python train.py --encoder_drop_path=0.05 --encoder_experts_per_token=1 --batch_size=384
Rows from block 6 of the image encoder of a small encoder-decoder image transcriber, named by matrix and row number. Rows with one number belong to one neuron. Each number is 128 + 32 x the weight over its row's rms, rounded and kept within 0 to 255. All counts start at 0.
After each neuron's rows are labels from the 100 images, of 14848, where the neuron reaches its highest value: "strongest on" is what is common among them; "peak on" is the class under the peak. Only what is clearly more common there than usual is listed. The data: analogue clock faces. In brackets: how many of the 100, against the usual share in percent.
# fc1: MLP up (encoder.blocks.6.mlp.fc1.weight, 1152x192), inputs 0-95
# fc2: MLP down (encoder.blocks.6.mlp.fc2.weight, 192x1152, transposed), outputs 0-95

fc1.176 [168 178 100 138  96 116 123 120 171 153 120 167 180 127 123 137 173 188  64 109 105 121  90 137 124 128 122 121 157 129 141 138 100 197 173 170 159  83 111 186 102 117 193  92 138 163  68  84 117 130 138 183 116 140 114  93 105 132 111  70 155 172 180 131 138 134  98  56 183 212 117  93 184 117 125 113 128 132 152 118 163  91 120 160 111  78  52 117 102 111 132 168  81 110 133 153]
fc2.176 [141 159  97 134 126 125 140 147 120  96 135  84 127 193 115 150 137  78 146 103 116 122 151  74 105 135 156 150 153 154  92 106 132  46 131 153 120  95 128 186 115 115 131 134 113 121 172 110  78 127 170 255 162 106 115 125 114 135 158 121 121 129 119 135 107 144 115 105 122 140 139 107 158 164 113 127  70 156 115 100 135 202 128 137 133 156 222 147 132  82 115 121   0  69 119 167]
strongest on: dark face (92 vs 34.9)
peak on: backdrop (100 vs 55.7)

fc1.152 [ 93 112 108  92 151  97 142 168  86 108 108 139 153 111 130 140 132 132 164 163  65  76 159 129 123  92 127  56 121 112 106 194 165 116  77  80 165 164 197 128 146  97 111  97 132 152 146 123 118 126 150 102  93 129  88 166 107  97  99 157 131  87 164 153 155  59 111  77 103 104 127 176 146 112  84 187 145 148 164 145 129 118  88 132 121 180 141 166 154  52 136 102 158 135 134 145]
fc2.152 [134 164 133 168 145 130  96 132 171 168  90 189 116 132 121 131 153 158  77 144 134 155 170 138  80  92 112 189 122  97 126  84 114 159 118 153 105 168 102 105 106  85 139 126 126 107  80 125 149 178 164 110 171 205 144 101 129 120 161 111 154 114 160 103  96 114 159 150  91 103  73  99 129  64 140 155  85 110  96 136 117 146 107  58 139 159 118 171 104 138  96  91 133  74 165 209]
strongest on: hour 10 (38 vs 8.5); minute hand past 10 (29 vs 8.4); minutes: 50 to 54 (29 vs 8.4)
peak on: face (100 vs 44.3)

fc1.374 [107 118 129 185 104  81  98  84 131 159 117 188 129 166 126 172 137 125  88 141 100 148 154 130 183 157 114 150  53 157 177 159  73 169 117 170 114 141 142 138 153 109 116  87 122 158 108 101 113 154 108 129 102 211 147 166  98 121 131 139  84  90 125 120 114 110 119 177  76 109  78  94  77 131 189 164 101 135  89  63 108  99 198 158 156 105 136 210 172 106 121 155 108  90 114 122]
fc2.374 [ 97 125 136 102  93 136  91 148 101 167 142 169  96 155 107 126 127 136 100 132 116 177 152 129 113 133 105 126 150 129 167 107 123 144 135 103 129  83  99 138 161 153 133 108 165 104 181 145 129  92  81 182 141  92 117 147 120  78 104 162 172 149 121 109 152 155 138 135 140  85  94 117 168  92 109 113 208 160  96 150 105  98 140 112 121 143   0 131 135 164 154 116 149 107 173 134]
strongest on: dark face (79 vs 34.9)
peak on: backdrop (97 vs 55.7)

fc1.232 [121 125 127 107 148 178  99 108 100 117  83  85 129  92 116  82  82 183 115  75  98 135 176 116 134 162 128 160  96  93 154 104  86 153 118 110  92 155 144  76 126 143 159  87 131  97 159  81 119  84 145 137  97 164 148 158 149 133  75 113 134  57 122  89  91 166  92 123  93 116 120 175 102 165 167 176 195 124 114 134 153 123 119 107  78 162 160 161 168 122 109 157 144 142 122 139]
fc2.232 [144 118 151 148 157 130 151 158 107  88 173 194 110 156 124 121 136 130 137 100 128 106 131 107 116 124 162 116 112  93 106 135 159 130 130 171  77 119 175 154 148 144 153 158  93 151  52 116 124 104 101  55 145 159 125 127 137 137  96  98 125 139  91 120 163 147 136 129 160 216 134 160 108  79 177 156 143 159  94 144 156 159 164 122 143 137  83 116 126 231  81 133  97 126 103 134]
strongest on: minute hand past 12 (40 vs 8.1); minutes: 0 to 4 (40 vs 8.1); hour 1 (29 vs 8.3); minute hand past 1 (26 vs 8.5)
peak on: face (100 vs 44.3)

fc1.556 [119 134  87  88 153 157 151 123  83 169 138 115 149 118  68 129 111  94 176 129  91 136 156 120 109  89 134 116 159 105 129 126  92  46 155 100 175 155 162 154 159 132 117 104 136 163 167  88  95 142 142  79 127  83 129 116 113 151 135 126 103  81 112 145 125 128 122 130 113 141 125 142 135 111 107 120 105 121  82 126  91  73 118 104 127 150 168 117 164 126  97 163 167 169 187 130]
fc2.556 [103 151 100 107 114 161 129  95 112 113 107 160 116 118 110 108 112 131 104 159 137 108 125 123 160 127 121 148 112 140 168 133 147 237 158 147 107 137 110  84 138 141 112 148 156 137  99 112 131 134  29 178 103 198 130 130 142 107 158 161 151 115 145 118 137  90 148 112 131 134 132 141 115 154 100 120 171 102 110 134 132 201 115 130 118 141 102 104 138 176 123 130  99  91  64 148]
strongest on: hour 12 (45 vs 8.4); minute hand past 4 (30 vs 8.3); minutes: 20 to 24 (30 vs 8.3)
peak on: face (100 vs 44.3)

fc1.450 [ 89 107 164 168 127 145 162 159 101 183 157 108 147 174 145  93 110 128 172 136  66 169  83 108 172 138 100 124  94 106 142 149  59 103 160 113  75 184 126  73 123 118  80  71  77 146  96 127 109 133  94  72  52 132 136 129 143 118 154 182  76 135 118  96  81 126 172 170  81  77 117 110 126 121 107 165 103 170  97 154 141  93 156 101 121 129 129 109 161  76  93 177  96 194 155 125]
fc2.450 [ 82 140 115 111 102  99 122  81 135  90  93 102 111 137 117 165 148  99 174 186 175 111 167  93 126 122  66 192  83  96 170  80 176 136 123 104 119 109 147 114 133 117 124 150 107 158  78 137 111 136  65 135 103 188 124 105  85  71 141  86 101 143 101 153 145 117 116  98  66 150 105 140 186 191 170 139 174 143 113 170  92 166 135 149 130  74  75 162 154 147 102  84 110 135 136 125]
strongest on: hour 8 (32 vs 8.2)
peak on: face (100 vs 44.3)

fc1.230 [124 176 130  93  84 142 121 140 102 144 113  99 110 116  72 122 165  82 176 122 136 109 157 114 106 126 128 130 138 122  87 109 148  76 120 132 124 124 141 152 158 112 135 101 159 103 199  72 101  91 123 114 114  79 103 115 130 153 115 165  89  78 158 138 156 107 124 186 151  59 120 108 158 120 153 141 112 107  93 132 122  58  98  73 154 113 211 115 149 129  77 125 157 139 180 124]
fc2.230 [ 80 144 129 139 111 123 117 116 130  67 163 157 108 114 138 121 140  95 127 129 159 149 108 110 108 139 142 102 119 152 163 136 154 224 136 171  75 168 117  99 136 133 131  99 122 103  40 110 167 142  86 169 155 199 117 136 154 102 100 136 138 117  85  90 111 169 108 130 125 131 111 153 142 132 106 140 128 142  98 145 143 178 103 111 131 129  59 121 126 172  85 108  85 122  51 178]
strongest on: hour 12 (28 vs 8.4)
peak on: face (100 vs 44.3)

fc1.714 [152 111 131 159 140 128 172 152 143 185 124 148 127 143  60 123 128 125 177 131 106 116 168 176 144 157 116 154 148 113  61 162  91 133  82 118 134 199 150 142 141 168 154 117 140 163 172  45  77 114 101  71  86 171 112 142  71 163 112 152  51  75 121 170 128 147 154 177 133 102 202 120 167 122 157 111 107 128 146 102 145 126 176  63 121 170 133 122 166 112 105 100  87 124 162  86]
fc2.714 [112 171  87 109 129 141 115 132  96  67 155 135 131 104 107 123 121  65 135 181 108 107 120 151  92 102 113 147 105 111 176  56 139 193  98 114 126 144  79 147 144  96 152 109 129  93  57 170 142 101 113 164 169 161 155  97 110 100 124 124  89  88 139  42  95 144 123  81 192 127 158 153  90 124 112 122 169  60 150 108 116 131  98 112 142 115 109 102  96 157 123 168 137  83  47 156]
strongest on: minute hand past 7 (27 vs 8.1); minutes: 35 to 39 (27 vs 8.1)
peak on: face (100 vs 44.3)

fc1.555 [115 120 142 121 102 134 103 130 103 145 132  62 141 133  88 101 119 134 162 187 125 118 160 132 141 164  79 126 142 148 116 123 135  83 112 116 109 145 133 127 175  83 127 139 121 122 174 128 150 142 121 100 101  98 109 100 118 132 105 140  95 125 105 115 119 121 129 134 156 105 113 134 135  77 131  99 138 175  78 166  96 124 166  62  94 159 128 103 120  96 112 166 172  91 144 194]
fc2.555 [107  98 107 147 114  93 108 117  99 125 185 167 175 158 105 164 151 136 139 145  92 153 152  84 106 141 128 142 118  83 161 121 126 195 104 151 100 132 106 136 154 114 120 125 115 144  72 100 119 160  50 176 138 159 183 149 144  86 113 153 150 100 148 104 130 135  96 143 102 210 114 160 146 108 149 142 173 147 133 109 120 112 108 124 128 112 104 146 126 105 147 152  86 167 149 127]
strongest on: minute hand past 12 (33 vs 8.1); minutes: 0 to 4 (33 vs 8.1); hour 12 (25 vs 8.4)
peak on: face (100 vs 44.3)

fc1.748 [161 128  71  90 113 118 146 175  76 121 156 109 107 104 146 102 140  81 169 186 147 123 107 154 153  73 117 138 119 122 111 112 139  55 125  61  97 135 112 133 155 109 135 115 137 113 154  93 118 104 127  80 102  50  92 120 120 140 111 126 105  68 120 185 119 144 122 151 121 119 121 136 179 139 127 116 123  93 149 147 123  98 156 118  92 156 186 131 132  73 144 126 176 202 133 149]
fc2.748 [133 135 171 155 140 112 153 114 163  80 109 176 148  98 131 154 142 133 144 169 112  94  86 143 109 186 119 120 109 158 160 131 117 214 128 141  82 157 105  93  87 152 167  75 162 153  82 108 147 102  61 208 157 148 169 138 137 116 113 138 117 145 116 145  97 166 113 136  96 143  95 158 120 135 162 138 160  93  82 137 112 212 132  99 139 146  85 129 124 118  92 136  94  72  65 135]
strongest on: hour 11 (38 vs 8.2); minute hand past 4 (34 vs 8.3); minutes: 20 to 24 (34 vs 8.3); minute hand past 11 (25 vs 8.1)
peak on: face (100 vs 44.3)

fc1.680 [ 77 101 167 125 136 115 111 107 101  66 144 150  84 165 153  88 127 107 100 128 130 109  77 119 206 133  75 139 112  76 147 134  79 143 153 114  81 120  85 116 118 137  94 136 145 163  82  93 132 123 145 141  95 131 113 111 145  94 125 175 132 149 107 183 100  54 141 132 100 177 132 119 138 172 131  94 145 130  97 116 155 189 133 176  72  89 158 151 121  86 111  97 155  86 136  69]
fc2.680 [ 63 101 116 149 115 141 127 147 117 147 137  15 121  31 138 119 112 107 133 125 129 124 102 166 155 116 148 114 124 112 148 161 120 166 120  79 159 131 140 110 155 123 138 139 117 146 153 145 141 114 169  90 135 123 162 121 121  69 111 118 110 131 108 177 156 139 151 121 152  53 136 139  75 109 164 151 159 139 129 141 104  93 118 134 147 145 179 125 117  79 175 149 150 107 159 127]
strongest on: minute hand past 12 (50 vs 8.1); minutes: 0 to 4 (50 vs 8.1)
peak on: face (79 vs 44.3)

fc1.110 [109 155  61 129 122  84  94  63  70 125 103  95 126 144 116 187 112 136 148 151 109 124 114 108 164 152 134  87  91 103  66 168 112 108 152  84 128 157 163 183 109 126 111  85 107 104 149 121 161 145  92 144  95 208  87 156 117  99 131 132  64 107 119 139 124 110 150 123 130 149 147 145 103 138 191 190 111 156 134  88  73  68 165 101 143 180 145 158 140  49 146 176 146 172  88 151]
fc2.110 [114  66  99 108 145 153 167 148 162 133 103 184 182 151 141 104 109 107 135 161 103 123 172 174  73  97  85 100 158 110 143 125 134 170 134 167 139 155 124  70 152 102 180 147 100 156 164 137 134 172 174 148  78 145 172  95  99 119 143 107 128 123 119  85  94 128  75 128 165 114 100 162 131  99 166  89 144 155  94 178 148 156 153 116 141 110 109 183 163 170 155  91 218 154 104  89]
strongest on: minute hand past 7 (57 vs 8.1); minutes: 35 to 39 (57 vs 8.1)
peak on: face (73 vs 44.3)

fc1.608 [187 198  90 133  90 109 113  95  93 115 157 141 144 161  95 114  95 120  94  90 113 116 164 155 104 145 150 126 139 139 134  85 118 152 115 107 123 139 161 149  85 132 107  94 132 143  99  88 128 101 136  82  91 188 144 123  84  71 128 138  73  85 113 165 145 131 155 163 119  58 109 149 130 135 177 109 145 161 138  57  94  93 139 165 131 119 151 141 102  87 103 166 138 169 154 178]
fc2.608 [159 124 146 165 111  90 131 142 113 117 142 167 113  85 123 135 151 123 191  92 115 144 130  82 126 127 113 154 122 129 144 141 145 164 114 151 126 155 138 110 149 101 144 133 143 127 122 154 120 102 133  94 117 138 110  84 124 105 148 139 152 150 100  52 158 138 135 110 151 107 152  91 134 102 144 144 162 125 127 165 152 240  98 116 103 127 143  84 112 211 174 147 166  72  79 161]
strongest on: minute hand past 7 (42 vs 8.1); minutes: 35 to 39 (42 vs 8.1); hour 7 (36 vs 8.5)
peak on: face (100 vs 44.3)

fc1.520 [181 188 154 174  67  94  82 149  95 157 115  92 105 193  79 178  90 174  98 161 127 141 114 170 136  94 184 105  98 142 151 100 104 145  76 112 111 124  89 175 149 182 138  96 123 114 145 108 130 140 106  95 149 158 143 100  63 122  98 118 123 137 154 166 117 102 177 178 153 135 163 132 107 116 167 114 110  86 115  86 123 114 178 147 116 156 156 108 146  81 167 199 140 156 194 123]
fc2.520 [137 123 126 172  89 138 133 113 130  82  44 127 163  77 109 133  86 137 104  87 129 153 164  49 102 100 102 127 137 111 134 108 121 175 161  99 159 151 132  96 162 125  91 152 127  91 158 128  98 170  96 127 137 117 104 145 124  91 136 120 157 119 159 147 121 136 108  95 119 110 127 132 165  82 139 126 132 141 119 188 157 182 145 136 139 174 107 115 152 225 149  92 175 112  88 112]
strongest on: minute hand past 7 (28 vs 8.1); minutes: 35 to 39 (28 vs 8.1); minute hand past 6 (25 vs 8.4); minutes: 30 to 34 (25 vs 8.4)
peak on: face (100 vs 44.3)

fc1.579 [111 102 164 103 124 123 137 120 126 120 168 109  79 184  88 147 132 145 132  90 106 136 117 128 116 119 157 139 106 103 174 121 101 150 135 115 132 133 140 146 153 165 115 141 120 108  46 105 136 137 101 175 134 198 150 140 125  93 170 113 127 156 139 146 116 153 139  65 151 170 155 116 133 129 129 114 177 121 173 141 149 115 137 136 169 113  73  96 171  85 135 125  97 160  92  60]
fc2.579 [124 109 155 140 160 140 134 123 126 185 168 104 151 101 103 140 160 165 151 111 149 125  95 128 159 116  98 151 130 103 131 147 104  97 116 115 118  90 116 100  99 137 146 109 134 143  90 130 142  95 119 105  91 168 130 141 125 130 128 138 129 122 144  98  95 147 118 155 114 122 119 106 174 111 148 102 153 135 139 118 153 133  99 114 122 119  74 136 168 142 123 116   0  64  83 142]
strongest on: dark face (61 vs 34.9)
peak on: backdrop (99 vs 55.7)

fc1.539 [125 133 148 134 105  89  97 142 132 172 128 114 174 158  75 194 157  94 133 147 166 143  63 208 165 127 176 112 156 130 111 138  82 137 116 125 143 153  79 128 114 148 136 138  86 155  85 137 106 113 123 132 107 127 177 168 151 121 110  77 113 149 152 132  99 121 165 145 123 172 151  36 178  91 162 105 172  51 157  85 115 105 115 138  84 122  73 163  95 169 160 134 149 154 110  94]
fc2.539 [ 84 118 137 106 109 121 105 135  91 105 168 109  98  95 115 141 137 175 111 135 125 130  90 122 173 161 119 123 157 127 100 146 156 149 161 160 149 110 103 150 116 142  87 139 139 107 110 167 111 153 134 232 152 144 110 129 107 102 123 147 132 142 161 135 128 114 141 157  70 126 154 107 109 108 132 105 225 175 146 108  93  66 111 105 122 126  58 183 118 111 102 140  87  87 154  84]
strongest on: dark face (96 vs 34.9); hour 4 (58 vs 8.7)
peak on: face (100 vs 44.3)

fc1.529 [157 149 163 102  90 161 104 159  99 185 145  70 150 117 104 142  92 121 163 143 113 106 153 117 122  87  97 169 144 127 125  83 133  81 115  66 155 134 164 139 138  97  88 111 110  91 155 121  67 112 108  93 130  71 100 134  85 146  91 122 114  93 140 196  92 135 165 121 123  90 180 126 134  66 176 121 108 155 100 154 128  98 151  79 158 156 164 129 180  91 112 113 134 160 134 149]
fc2.529 [141 110 130 138 111 108 113 151 109 109 118 144 136 107 142 152  90 171 160 139 101 133 112  97 140 116 131 104 116  92 160  90  88 214 120 169 150 138 122  75 151 101 141 131 138 122  65 137 141 120  35 166 106 164 138 154  92 120 125  99 136 104 135  95 135 157 142 137 149 139 168 129  65 149  89 144 137 158  92  98 116 168 141 164 142 140  64 118 133 133 102 107 102 111  52 115]
strongest on: hour 12 (38 vs 8.4); minute hand past 8 (28 vs 8.4); minutes: 40 to 44 (28 vs 8.4)
peak on: face (100 vs 44.3)

fc1.543 [128 117 159 134 187 117  81 103 102  83 103 102 157 202 147 158  90 152 136 132  99 111  49 173 118 138 176 178 174 142 157 203 104 151 103  56  64 135 150  84 162 131 132 183 102 142  96 119 163 139 121 118 102 103 152 115 129 139 124 104 132  90 129  80 136 170 142 160 149 143 152 116 145 133 178 124 154  93 151  95  92 113 124 129 193 160 134 118 152 108 126 122 122 112  87 157]
fc2.543 [170 143 129 107 124 150 137 136 150  97  84 191 148  90 136 135 105 107 137 131 133 132 148  91 116 111 120 103 128  89  99 132 141  80  97 149 167 108 116 111 133 113 139 113 145 134 105  96 147 148 178 151 104 149  89 108 110 121 121 110 127 145 145 141 126 131 103 114  84 139 108 158 159 191 164 133 119  73 139 144 114 208  87  96  92 148  88 151 138 156 158  86 155 161 164 145]
strongest on: dark face (83 vs 34.9)
peak on: backdrop (87 vs 55.7)

fc1.436 [111 124 151 138 118 165 144 102  71  96  97  65 168 121  86 102  99  89 186 155 124 114 134 127 154  83  99 140  78 130 116 134  89  85 114  83 168 130 114 172 104 156  79  99  98  95 174 116 106 141 136  98 171  77  94 166 111 125  88 145 104  74 150 119 151  94 117 157 160  94 147 130 130 132  75 152 111 157  84 162 138  77 162 111  91 173 179 150 155  67  94 104 139 181 143 148]
fc2.436 [121 139 173 117 114 176 146 105 104  65 195 184 128 203 144 110 133 164 123 132 151 159 147 119 125 156 113  96 122 141 148 138 158 180  98 131 131 126 150  98 139 140 113 124 103 118  46 131 141 135  54 104 132 215 153 148  91 134 126 120 150 129 154  68 127  87 104 132 141 168 154 110 139 146 157 101 139 130 148 121 129 156  86 104  95 104  76 148 126 106 132 100 105  97  83 166]
strongest on: hour 10 (34 vs 8.5); hour 12 (27 vs 8.4)
peak on: face (100 vs 44.3)

fc1.210 [158 172  93 128 147 167 125 121 108 180 161 108 124 103 115  82 110 126 135 133 111 153 131 111 161 137  97 103 112  79 144  95 105  54 106 133 155 140 143 170 151 158 125 114 152 159 187 100 143  83 178  60 148  73 139 146 107 140 149 103 120 101 134 183 162  84 130 160 153  81 111 163 105  58 139 121 100 123  93 114 119  87 140 136  96 135 142  79 107 146  97 186 141 187 145 117]
fc2.210 [ 95 115  99 126 127 120 123 130 156 115 156 192 112 103 106 147 138 117 133 108 151 105 105  76 139 173 147 143 130 100 118 148 142 181 142 123 126 124  87  56 117 135 142 134 137 129  80  87 149 113  35 169 132 175 117 109 135 105 105 111 109 103 126 108 103 155 147 140 155 101 125 123 156 164  77  95 144 125 147 135 124 224 135 110  93 102 103 129 129 153 139 118  77 133  83 160]
strongest on: hour 12 (35 vs 8.4)
peak on: face (100 vs 44.3)

fc1.498 [ 85 155  94 165 138 151 160  78 104  99 136 127 111 124 125  74 102 160 143 148 135 130 139 137 153  83 217 128  89 146 120  96 118 170  98 157 112 125 110  98 119  95  98  74 100 101 129 112  69  98 129 119  99 124 167 157 114 127 110  87 120  74 109 102 118 171 106  88 153  97 120 142 103 151 136 173 178 175 112 150 119 107 124 128 132 175 154 159 136  82  66 121 153 127  97 163]
fc2.498 [176 126 173 156 134 150 127 130 163  86 168 113 139 134 101 111 180  53 106  88 142 144 124 138  96 145 171  81 121 189 142 153 159 128 124 118 149 120 175 155 107 164 121  81 124 127  25 136 175 137  76  88 157 128 151 112 120 127 123 102 107 122  86  99 124 130 143 122  93 189 175 104  71 207  73 162 106  97 140 107 102 203 149 107 176  97 142 125 142 159 128 102  90 116 118 110]
strongest on: minute hand past 10 (32 vs 8.4); minutes: 50 to 54 (32 vs 8.4)
peak on: face (100 vs 44.3)

fc1.32 [113 143  97 104  67 122 108  88 108 147 108 112 112 110 106 144  81 112 170  92 119 147 155 141 149  99 133  96  99 167  65 153 133 103 128  56 183 171 170 103  96 162 100 113 151 107 145 105  75  95 121  82 116 162  70 158 157 145 105 158  78 133 128 147 154 108 138 101 104  95 136  84 107 168  86 150 126 131 159 125  88  71  91 166 113 209 150 120 135  70 101 105 157 153 136 137]
fc2.32 [137 108 113  84 126 176 142 130 102 173 106 211 142 126 111  95 187  90 161 126 145 134 135 119 111 111 106 153 139 120 183 115 146 178 151 130 133  95 113  67  95 169 158  94 129 162  57 101 155 129 124 141 124 178 123 117 122 135 131 108 153 148 106 122 126  87 117 100 138 113 103 172  92  75 118 127 147 118 165 114 116 183 111  96 136 118  80 142 146 201  88 165 156  76 143 184]
strongest on: hour 10 (76 vs 8.5)
peak on: face (100 vs 44.3)

fc1.458 [168 100 165 154 101 128 114 158  59 164 133  94 109  99 146 152 121  95 179 110 146 146 140 139 105 174 103 146 109 128 149 109  93  72 105  60 159 183 139 152 105 103 155 158 113 141 131 140  68 107 135 114 108  95  72 141 168 151  78 136  80 118  98 181 108 132 131  97  95  90 110 136 107 101 150 184 118  98 131 142 117 121 149 140 101 103 108 136 106 107  70 132 158 112 168 188]
fc2.458 [115 162 123 157 152 188 123 167 176  85 122 195 125  64  88  81 138 130 168 137 119  94 169 201 175  91 102 187 166  95 197 135 139 159 155 134  77  92 172 142 123 154  84  73 121 120  90  82 145 139  82 164 120 133  92 132 120 120  91 152 150 159 159 121  93 127 124 128 107 169 176 180 112 134 147 118 140  86  97 116 100 110 154 115  85 116 165 149 186 141  84 151  91 113 115 200]
strongest on: hour 9 (25 vs 8.3)
peak on: face (100 vs 44.3)

fc1.609 [148 123 103  71  91 134  93 118  98 116 143 118 144 158  74 153  92 112 143 165 159 100 129 120 107 132  79 146  78 147  70 147  93 123  90  67 163 148 158 183 140 123 129 135 152 152 192  91 164 141 148  94 129 137  81 119 116 131 104 150 124  75 157 130  90 135 167 176 148  66 126 158 170  96 187 104 107 115 143  85 129  85 158  93 101 181 163  95  96  84 140 141 125 173 168  96]
fc2.609 [137 120 122 155 122 135 104 122 100  97  99 127 156 117 171 180 134 128 111 126  99  98 145  78 117 110 131 131 173 114 126 115 133 213 141  86 123  97 140  96 119 118 136 160 122 145  74 132  59 151  43 183 148 204 162 138 169 118 129 150 135 118 148 103 126 155 125 112 187  89 107 102  96 114  97 116 203 161 103 123 140 132 119 133 104 163 110 102 128 164 116  97 152 115  70 150]
strongest on: minute hand past 7 (39 vs 8.1); minutes: 35 to 39 (39 vs 8.1); hour 7 (31 vs 8.5)
peak on: face (100 vs 44.3)

fc1.540 [122 160 168 172 130 108 147  87 127 108 176 134 157 131 138 115 163 121 147 136 103  87 119 100 188 126 108 101 103  93 145 147 117 115 106  90 120 158 193 113 138  91 104  82 145  88 218 122 145 127 127 105 163  97 164 170 122  97 147  90  93  76 139 173 108 167 119 126 175  87 126 146  74 149 118 132 100 156  81 160 122  51 113 173 133 130 176 132 107  65 107 129 173 135 109 112]
fc2.540 [ 93 123 155  84 139 132 140 108 170 168 156 130  76 120 114 172 163 100 119  97 157 103 115 137  88 125  91 157 118 101 136 157  93 179 135 152 129 154 167  48 139 127 108 119 162 140  78  88  92  79  39 119  77 163 171 158 152 169 158 148 110 154 126 103 117 130  94 122  96 156  94 157  84 129 140 172  80 103 161 108  85 170 112 136  91  87 121 117 143 161 164  92 116 123 142 125]
strongest on: hour 12 (44 vs 8.4); minute hand past 12 (30 vs 8.1); minutes: 0 to 4 (30 vs 8.1)
peak on: face (100 vs 44.3)

fc1.109 [154 179  96 118 130  93 104  75 127 123 146  95 115 168 112 187 147 118 134 141 135  84 157 137 155 136 115 132 133 164  47 157  53 149  90  85 163 166 209 168 116 142 123 143 122 158 126  88  95 101 131  89 113 189 102 112  79 105 134 136  69 133 110 136 154 101 174 163  79 110 105 133 124 177 167 176 110 145 176  95  68  45 155 134 157 118 139 118 140  93 152 157 158 182 120 156]
fc2.109 [142 153  96 103  99  99 144  85  92 162 115 176 152  59 118 106 134 124 154 122 141 163 133 172 115  99 104 189 129 100 105  98 143 215 139  96 126 151 164 110 164 103 148 178 128 102  98 143 176 113 148 157 153 135 134  85 105 118 154 129 118 150 163 110 129 135 120 144 181  42 108 128 153 115 109  76 171 137 155 143 106 140 105  98 140 155 150 124 182 121 170 134 206  27 145 130]
strongest on: minute hand past 7 (47 vs 8.1); minutes: 35 to 39 (47 vs 8.1); hour 7 (27 vs 8.5)
peak on: face (100 vs 44.3)

fc1.129 [126 103 189 176 141 133  97 129  97 104  66 184 152 126 121  94  96 174 158  86  98 165 196 148 154 162 190  99 122 111 149  95  84 121  99 173 146  82 186 107 132 115 151 159 156 114 135 124  99  60  72  86 113 191 147 143 157 131 173 114 138 109 127 124 118 167  96  77 115 168 181 107 164 172 159 122 165 118 136 159 163 153 131  79  83 172 101 151 162 147 114 139 112 177 143 118]
fc2.129 [162 108 110  99 110 122 150 139  74 127 183  32 120 143 142 128 123  74  99 143 121 108  85 142 105  85 130 122 150 122 131 135 134 100 120 125 168 179  97 122 156  92 148 110 116 154  42  94 158 127  94  13 122 162 119  93 164 162 122 106 129 120 119  98 156 112 160 113 124 129 105 101 104 168  78 151 171 125 126 143 110 184 156 150 125 164  99 133 164  88 120 128  69 176 110 121]
strongest on: four ticks (53 vs 24.7)
peak on: backdrop (86 vs 55.7)

fc1.387 [ 89 138 135 140 121 167  86 103 117  70  60 135 149 129 115 138 119 111 148 160 105 134 117  87 167 142 205  88 129 164 122 183 131 185 148  99  79 102 140 116  99  67 145 161 110  87 113 140 176  83 124 119 129 106 100 190 128 105 143 123 113 130 158 137  96  99 138  97 185  98 162 140  74 137 103 116 174  84 133 106  87  98  84 193 110 169  52  93 112 116  98  70 149 107 109 140]
fc2.387 [129 136 127 154 150 177 127 154 157 151  98 173  79  86 177 144  98  37  98 128 138 102 150 150 111  89  99 130 147 121 188 146 133 183 119 131 147  96 169  87 100 169 156 155 142 113 122 108 146 166 170  71 102 171 151  93  96 126 105 160 108 175 132 166 157 150 131 159 162 131 135 120 189 170 155 164 117 154 136 143 135 118 160  88 158 146 213 118 156 101 115 133 205 176 145 149]
strongest on: four ticks (52 vs 24.7)
peak on: backdrop (84 vs 55.7)

fc1.637 [148 173  78  73 127 140 122 132  69 161 156 102 104 120 105 133 102  88 109 148  97 111 122 180 111 101 131 120 166 127 128 122 140  86 111 134 151 135 173 161 138 154 146 121 170 177 155  65 122 107 178  70 133 113  77 164 110 206 155 145 116 138 107 169 137 124 158 117 103  98 135 127 134 134 117 167 116 152 149  99 135  66  96 126 120 162 145 115  97 129 112 125 125 173 143  89]
fc2.637 [151 114 150 100 109 149 151 123 101 129  78 121 118  84 118 127 101 140  92 142 103 165 135 111 116 127 126 144 120 152 169 130 109 209 124  89 148 119 156 113 152 112 150 119 138 120  86 104 125  92 133 165  86 168 149 102 164 122 143 114 102 123 146  60 112 129 126 124 157 112 114 114 137 126  91 144 161  89  87 149 141 138 167 105 128 119  87 105 126 165 137 148  98  69  28 107]
strongest on: hour 8 (25 vs 8.2)
peak on: face (100 vs 44.3)

fc1.508 [100 208 151  97 145 116 150  96 122  96 125 166 139 174  84 192  77 183  97  92 101 160 131 139 142 122 109  86 167 128 102 102 102 159 118 127 140 178 178 108 176 132 140  83 118 142  52  56 106 147 147 119 140 160 108 127 129  73 141 127  85  80 130 146  98 154 176 164 110  94 133 114 152 109 186 124 108 130 139 126 171  90 118 147 194 144 104 105 127  77 115 194 141 104  75 148]
fc2.508 [149 119 128 115 162  83  86 137 157  97 118 121 117 114 150 147  79 100 152 139  87 159 165  98  99 131  79 183 125 170 132 150 159 214  88 136 180 160 107 121 160 161 115 158 160 129  85  97 171  90 104 133  72 112 150  91 172 117 109 142  96 119 179  89 168  82  93  85 126 125 103 115 140 138 128 150 132 157 149 164 139 185 143 178 157 149 106  99  95 175 163 111 224  75 153 145]
strongest on: hour 12 (29 vs 8.4)
peak on: face (95 vs 44.3)